config.yaml
model: "audio frame classifier"
dataset: "single English nouns, adjectives and verbs, spoken by a formant synthesiser in many voices"
train_examples: 78125
input: "waveform_16khz"
num_classes: 41
output_stride: 2
arch: "convnext"
norm: "rmsnorm"
hidden_act: "relu"
mlp_ratio: 3
layer_scale_init: 0.1
inner_norm: false
drop_path: 0.05
wave_strides: [5, 2, 2, 2, 2, 2]
subsampling: 2
layers: 8
width: 192
kernel_size: 7
init: "torch_default"
residual_init: "none"
optimizer: "soap"
beta2: 0.99
learning_rate: 0.0034
beta1: 0.95
shampoo_beta: 0.95
eps: 1e-08
precondition_frequency: 25
max_precond_dim: 1536
one_sided: false
adamw_lr_other_params: 0.0013
max_grad_norm: 5.0
max_steps: 17100
batch_size: 64
epochs: 14.0
lr_schedule: "linear"
final_lr_fraction: 0.01
warmup_steps: 850
weight_decay: 0.05
adamw_weight_decay_other_params: 0
Rows from block 2, named by matrix and row number. Rows with one number belong to one neuron. Each number is 128 + 32 x the weight over its row's rms, rounded and kept within 0 to 255. All counts start at 0. Numbers have three digits each. After the name is the row's rms in percent of the matrix's.
# fc1: MLP up (model.blocks.2.mlp.fc1.weight, 576x192), inputs 0-95
# fc2: MLP down (model.blocks.2.mlp.fc2.weight, 192x576, transposed), outputs 0-95
fc1.111 096:154123082032118160181142116126092169214153161099080113192127183156108115106172089100114100174146097159099094110104163149169151084155176134134113115138115167119144120124163136097111134117108127222151165175099097173138118161177111120181119135114144109129075127172125029145123104094102111133
fc1.112 105:088148128130134071143139140152198125121114157161093125118137101158064116125155140107095153123104120169161083064160147095112118149119058197168131093226144140087149118142119135130168071184118150134120046113130137085083150100122090118166160121096143142124092108199101123139121118155152105179
fc1.114 098:095100124085090153166147158142101150156162139150173165120161132088148037068109165126134132097142066150129091174148092129118072168148142094099095079145130119151153128155147129165186127091139160121121126107092156165138097141112171153127120153147102193105146118076122128116159090143159124131
fc1.116 102:166087110057143144131140134066177160119160124088122151133134154081180188113138083139120143117101094110108136128123057105182113081157143091145102155108072145234148124102136136097124137157130134102072109135134168143169119145167084073151127079125144133116093130125086139124155139101115123134
fc1.117 112:115135103152133173115108168109114105105111146123104115109096124176116103211191048172130160102158137127139152145105088148159129073113143120072116138093102067123135082106119126140101082110124152075167226124123135113118212134122150097119141126081195110159122129104166158174138195072112111074
fc1.118 114:109088129163084066157146055122119157144128177112097173116080177140179127191167157112114126160062110142093086104084132088059126090099095136141143167128145087101106124098120063112111129154094068118162151154145131061112175139090126082128080132116144138117131161102164159183159085136119101110
fc1.119 115:116172141057121143168178119164126121118121148181091139151122145138086179188164062091127128168214146094135124102136104132130143157108154178121111106158094123122158122084120109120134109130178158096108097124138079112154122126105126146150123127139143151129114077137104140149117125136144129101
fc1.120 095:110131189114092131149124128088147137089166132096095103153135104133166114135119101147150102195128166118137152092114132120097122212094130113178095125129126138107089126133157083082126117117076139172130122069146106138149089081107140173089087156176138062149120101163160148179225108121133118149
fc1.121 094:117159133177163119150163102127115143040136116087149137126073102117140204123170082124157099140125113145165095134104130206109135127122122111104138174175138082112085171044079185119175162105134113085106122155151092143141101103145135174145194110126152133158147201156143156137144110108122125115
fc1.122 099:077074137135112141130107113139104144157128095133131221098141196114217127158132115133092200179101112076119144110145188083074100108132136169174147145126146097086138144085138112097074080147092093100161179143146113076141156126120178116113159138116112108129099185107149095175114088162113113119
fc1.124 098:094170138204170114123081122079115131132103111088121093158110144109112124105190174188113142182089103190152147066147139156152102139124190113133131142123108130143069111141129138163149086058127150116143181135147159099161128101156162168195112174173079121076182131119137124112075046126127159162
fc1.125 092:103146131119091126160134102121131136130090068157146109148169080164118096118129172065081149115142137131145131130140066136072171133179127058148162198132081114049159126136122149174141140135122060168177111186123103093138121119149153112059120127144125142113181172123096143155106094206168141161
fc1.126 096:159153116150116091124072054122146087174105073103074150154118130074178123117139196126124100137135160124072177072045178135078116183178131121149074124134152172153149132126150125113170132133092072140124139118159127137168127090102132137087129117085137095129160145126127155134119080158099129121
fc1.128 092:093170160135147140074098161076133107127156117147122109173107190139110139158095128086139150133113176157142173063167117138168139178135146172133144079096201104179096126171140124108122162126192154171135127142161123125093109118163138083138165137080165099112148086138138134216149117104148072081
fc1.129 086:194143111137120125142123132187118161101120098172131120102100133157143090155102140139143174168123085159153063119157128141142114120135182154102088132163134094149097097073108110107100157171151181128098142152085107083123155105163132079164137085143094137100122087168125091107102088122070172113
fc1.130 101:072118073166127163111137150100145132119134114182118119139117111135198128047154184140119131147149085105149101097108102135084163128187205120184108106149173132136125154074152049140155192117086092179139152134103114089123147101083104132167129101115102145129120095158120087120161129117114114107
fc1.131 101:100111082115120175093091136081181141150087136162162121157147125082194175131082146055044226211126139153119113109194127145122165074124106171137132129138144112129104091102119127087113121128145094146127152100127142180130162101098162152132165131213112089104155168124119141157120121130102116077
fc1.132 099:172115151108127110131163142123111076116119160094135144189151144157109145121059073133156207099161125112128070099162096127138168145090151132148136124136151124141118146135155189139094155115079104167101173078170126102108198129139115141170166073104167110078053144153091199103125181119141139061
fc1.133 105:138146127146138101123128132165150123175132114110157155202070107117082136111087066146158163123105118107110127106196148150121172084101100137075111123089155177190131093093142152118125132142119135208095170071080103133159131125119118156121156150096088132109099175162076097160112142087130129138
fc1.134 092:141155110119129136132160129146101183066137188113135092169104150122087159098198113157104117082124151215138139079093110130096107126095142146114119168176135125140147126158201071132075174130144137146102136054115118097168177108166106135128070142162128162160144166089077136129133091152138157120
fc1.135 099:058055113110130168105116156143142152154078152169148128160097121105108058141096071121168177189135124135120109137134147132110124146180084128110078133147151098136062173184126121173187079154138138103135108151134161120161074072122070108116139101125088122150110143152097194104110093164047117124
fc1.137 093:139117160103162139172161139191152128128191182154163130143168165164105070143108102160152151185122136151156149098122196151092129129168116143117064130113101091122175112138115137105133108153103114100173161113141121086186137150132188102117171132100114128161124142130151163155146091132125111127
fc1.138 096:168122129095119108105127130151128130107180125157137159154157129124170189097161134169125171135132155146145172147147142122200117086108149160195128152104137132119128142110140084182125187116069074128182117106077119097113138140138113129111111142153155219110147099098147172184146107146085081180
fc1.139 106:129133151152172165151107110098091138114124117125134083173145190138103103129145139062126167103131163117139138133140114148133146084089138124104101136134155152100131111134145178122173121130160066121070109091073092179138139147161140172104135195130109185091135129165136168111052074087116068168
fc1.140 104:129123145145209101138119108145043164119100120067149109175112166116086125185169122119168163154074131149139095114129109125136125116081113169110064093181075157121111095104134108157128066125091079108121117179127098126074105108145155093122153192149132122134137158162131106163081088230150137112
fc1.141 091:071129160131076132064170112099165160054161170123146172106144109045154154161140105137134172155151185090098169137183141135161193112117112089155100178138086163164111176155105123186117106147121109133143175126132105166128155088144134103128159123107144116196141140151151081098092081120158100100
fc1.143 101:119140167107069079167136092147134122107109112090148050105148185182086145190173062103081171156105052114128114141100150078110140191166098157106134150131143148131123180128153136173140074120143115088170076095088095146085115149085104107192162098145149135154135121116098158144126075144174108142
fc1.144 121:151096122161109152151132164119131129119106150125154186106097134143138114103114155158127154112117096091092116168165118111123142112066098126087135108112113115173158138177109036167123073083089144119079129144110072121125151207135157138077128094095164142196127126118194105147112119089139138127
fc1.145 100:150095109161064111101176125112178163154146110113172173121132125117071129091164173160143089183159069145147129105162128112123089139081150077108154113140135151121137063166112129124123096059126120113147132126113054132134116126145111135144127097139116076163108122138145163158152126114094097113
fc1.146 087:099125133132085104098146180171212094122143132108117094155147126148123161192059146120164151066126150160136162066104095129156169090149135086126127131150080122120133123115122159066125057042130123096151155111080111187115067140181134100113156096129112196087129176137128095137113085095089103132
fc1.147 102:109099128110111149137160156124162130119145162157152133111042093149131094039099154144093106125114070126164091084125119162090063111171119105158156099143072145163087100138088095122182063104136117125134152106255126138077158141128108109157146162146169156140160140122167200105145130117099134161
fc2.111 097:144169166157136098186132170175119094142128074148117128119145187098176107136133125058123138177082133110125170181115148124163115064045149142159149091107098122158162156140100104092103098179148179116105126185109109152091102071179200083136109114058136201119136138121129093104164107077143094108
fc2.112 107:130101106128152154124157106083095084161107102104088168113162124140101160080088047119172139106081135160103140114091160112091205118167161137105133070059087109118110112131097113150122179110117138121133096074105157131155146136154060151119120142111112126117181176158123123079054095071085160146
fc2.114 089:108138087091152121124093120119135160184093126169121134131098160131106172102087124121118146128124159132086177132118093096158104127104149154154142162110147117156156148104155145046103147164143171090123120203125110120114127106143157127158108117147118174103134162116127128082094140114183156126
fc2.116 099:182096175154133133141111138136155136099089108132147152147144062107147092117116061113126112075142170126122140147158115149068153119163138118144175126093092133114104063163118115201136161146099116132113156123160076141127157123142138098129132091147072128156161211098097089161074168103109121150
fc2.117 100:146068138096081136097166129131181077110108101140081117045171148119097141185096091108103186101136108087142156145085142151098062169104147159131136142107149158183140164180102121167079142078089197131150162136131163134151172146127155092118145146124095115133115118108150130119090101154113132145
fc2.118 109:167135089105129135155100138118212099108165170137129126107166160107075097150165080139106129083167135101111107117077182103164123175098134112151089146181114148143101116115128173132103113112170117123100115155122100163142104149143142167165125193172140122127139086067168100068119115121100117131
fc2.119 102:125145108178148139126126114181165159098133090069096116111121105117131128102143126122124135118166103137139141143118037110140146201134133119139172137086161082142100095134135094101175124120135143160112113172166064153153154107151115115066121151068060149138114141123093114109093145132126163069
fc2.120 096:076129150153131105115127100150144156073156163134106119153121171140049200158086126123117131116147120163105117162155158114179134103099151128153092079143128124113144139138126114142158162127089121081107144184094135203164097183167171172085111128173088119144129143151067136096124228138138108138
fc2.121 093:133141116075131108090130188115156107095126171104134142151106161148173084114126162118156105189104078104127163158082119096073075177148152146141135147141178129210133129201122123186147106123122193085135187118152090077099164162131120116144131111169093099137116079106108093143144154106149088116
fc2.122 100:169172167037125142157149110100142166153139094118146145126093182119032111210131129110104118154107135088067146079141153129060141124148130112096096066197114111145109124143152100124121105108135161174193150145155159124115105107103136146116120109171102099117137128156127170123149103133145162010
fc2.124 094:043118120112139091148134169147190094101136125113089153147108169153131135125139095164083139098075102134137126177125214133142177123156114103106101100083101123108166117143089048095141135095141136107110148125140136114123183157167160130141084124159117111140089174089154130052135127132124158127
fc2.125 083:102125080120153111155145110118178144110132134105133117059148122135166159219130114113111083097147143101133145117145142096177079146131186189084112170140135154143189169142141089153135205133108099094128159079144181127105127097080148100088135109151070102113125086110137096110099073131148070109
fc2.126 092:091134125101178110180111115099122156074054137145164078127131154123127157128161118089135150104147092152088186146083196165124147102093114170159123160120139113090121149131120137123133154107092152165083121145129139091118156172098171128149142141121085095110209122157140069128136171097071132076
fc2.128 100:120191146141126061178151129171148201143184093090154136119122126066142120130103122138154093128074168144129119082099143096109130114141119097136104093134160107119107184163139103137151118115122120070162145117160106106055112095121128114172108106056100153144102092167107089084145108076143116097
fc2.129 092:122147139186135114077157143124157123120169133158158154105117193086123139134071157108221101099129141118112191070116140130128089113132156114175126104137149106135144171117109094091215159154135065135119061166139097148082098191112103170076081107135164182097210148141125143169129170128120099123
fc2.130 092:108104149098171057157145099077134096142097069087218174139193101127118125098141121138145081164061163095172185143056110147110097133132117202171175101162100132119131092162114079145140073126112131158128158116097116164095059105118189127141108118136123120172123105150173099113158134093137107115
fc2.131 102:181151129102134184136108106120118136138176151122147099123104095180133129069143157129080135148129051159172096101162111174132170107074169069138098128117108167188148066067163156186127165063102099078104191115134151108127076062163087152145066131148151120080151132108106136142160132177132099092
fc2.132 098:115123145161142098082131204102158154186107110157097119121149098106142113193175138063150136125092082104151137164124112108107190098088105122122167157064124160157198116121180118119164135080099136161127158137210112134173083155137113088073142126099109138076091134084053099105204133081141076077
fc2.133 096:113089076113163053171140137132119076130078153107121103136139092154156108126134150053101130098162101118095079140146184144081137085093144124075095140082166159139124103216103108141154142140136113106146149037116131113164151147090144073115134116127132135165178188136129144114139154194141085141
fc2.134 095:089154107180118138111111148119114125056133176149107102145141164082138156076134165101158150088149106135129096133082043134105142140086177087091112119114146152118154137138108111117186139125086139115176162078190128186109139133093170194135072163061143138117098132151118118180158148142111092160
fc2.135 090:102048160109066115074166169138129165098113133118108169119072157094158166131083138172077160158122100092131128111116173123158128055150119118122142118159115150128121101097163120163118114157141081130134142119081146128164119106192089100144072119109174137138095154103140104164168163118188162127
fc2.137 092:091123152146039128133094110094127119108137155097107148140132125115111094206051112143180189147119092168105051119148158176127134186127173175068104111169093115160152110110125133167123110117100120069046108085124113156128121104165130100115140114081166177099136142162093126131156172101072153158
fc2.138 092:159100127156124146123106109100181141129166104089143151096153153108138143151102116150048172160100138126129118135136109114151076052086132146135159147180078103097094113164126131139125147102129093117137132125129137116165159096147160107137157130203107112143148127120118124116112180094139070143
fc2.139 096:111085134135119118111121133104146107119104117173146163086164172112160121085146115103121094151097113105115131159100149130119153146162162172131158136177178108115136177172094192103139119142139121091130163128103133109146115089139107179138117088070121120125183133149118120145110092107147104153
fc2.140 104:187166124112084171096169125111102118130128104102132100088148177118140100151167151130158120129105087134129143168214185091099084154147172132139162089147129086139068113120116104127110172092147105158138115203171117138143172071115100137088182112123175148084194123126169129169127071082109101110
fc2.141 094:056115133061149075144136124120098147108133174138158120159108141095078080147100127134136097091088132121166095133164123088140137100144151156178116141197076124157144132091176082086094133123103122107150083149125103096126162104075111152101139098096183178105135128101192098175111099126082109119
fc2.143 096:100191121169154132178110154116087140155166142146056125153158186161145088121147137128134098132121122133093181122156142123110133159127085169107178112130090137193066181092095124102123126088180120110184134134169146117089127148101137183090104154119143148088090123110127103111189112088140202128
fc2.144 129:157106118106141148125128114189114127098136147120147078115123129141137108083115120195084161103151157127194139117130158134147137126121118119121132162105130151128128149163168138182113135124114131181192074110158157126100173140129069114165169100109153091118091138080170141176115112114147124128
fc2.145 097:121167143179084118161127073143114101160144059174093102124120168146153092142186140099036086119135088081133135146155121087111131112099127127102142133126168124126149145113161166160120122154128087194091124117162130166094099099163136125138149150129137123115096117116085103117089124129103147097
fc2.146 090:149111129108081125106150137143086148156125086158144148107103174101140037148113162113111139031144156132186050104172113129118166106138125128123128088161124097089115077156056091165148150138097140162196143076150145124144102128135178112150172153115111205103106139160145124120120183143167120145
fc2.147 102:100147176055114125135131088126154135114118122076113161111083142122102160108103051140142151110126113170116125101109092114190149168145117153117133133122076204103118117129136131081149130065157160111114118089128177140117177189097128148203113149090199117124119139154106089122097109095193116107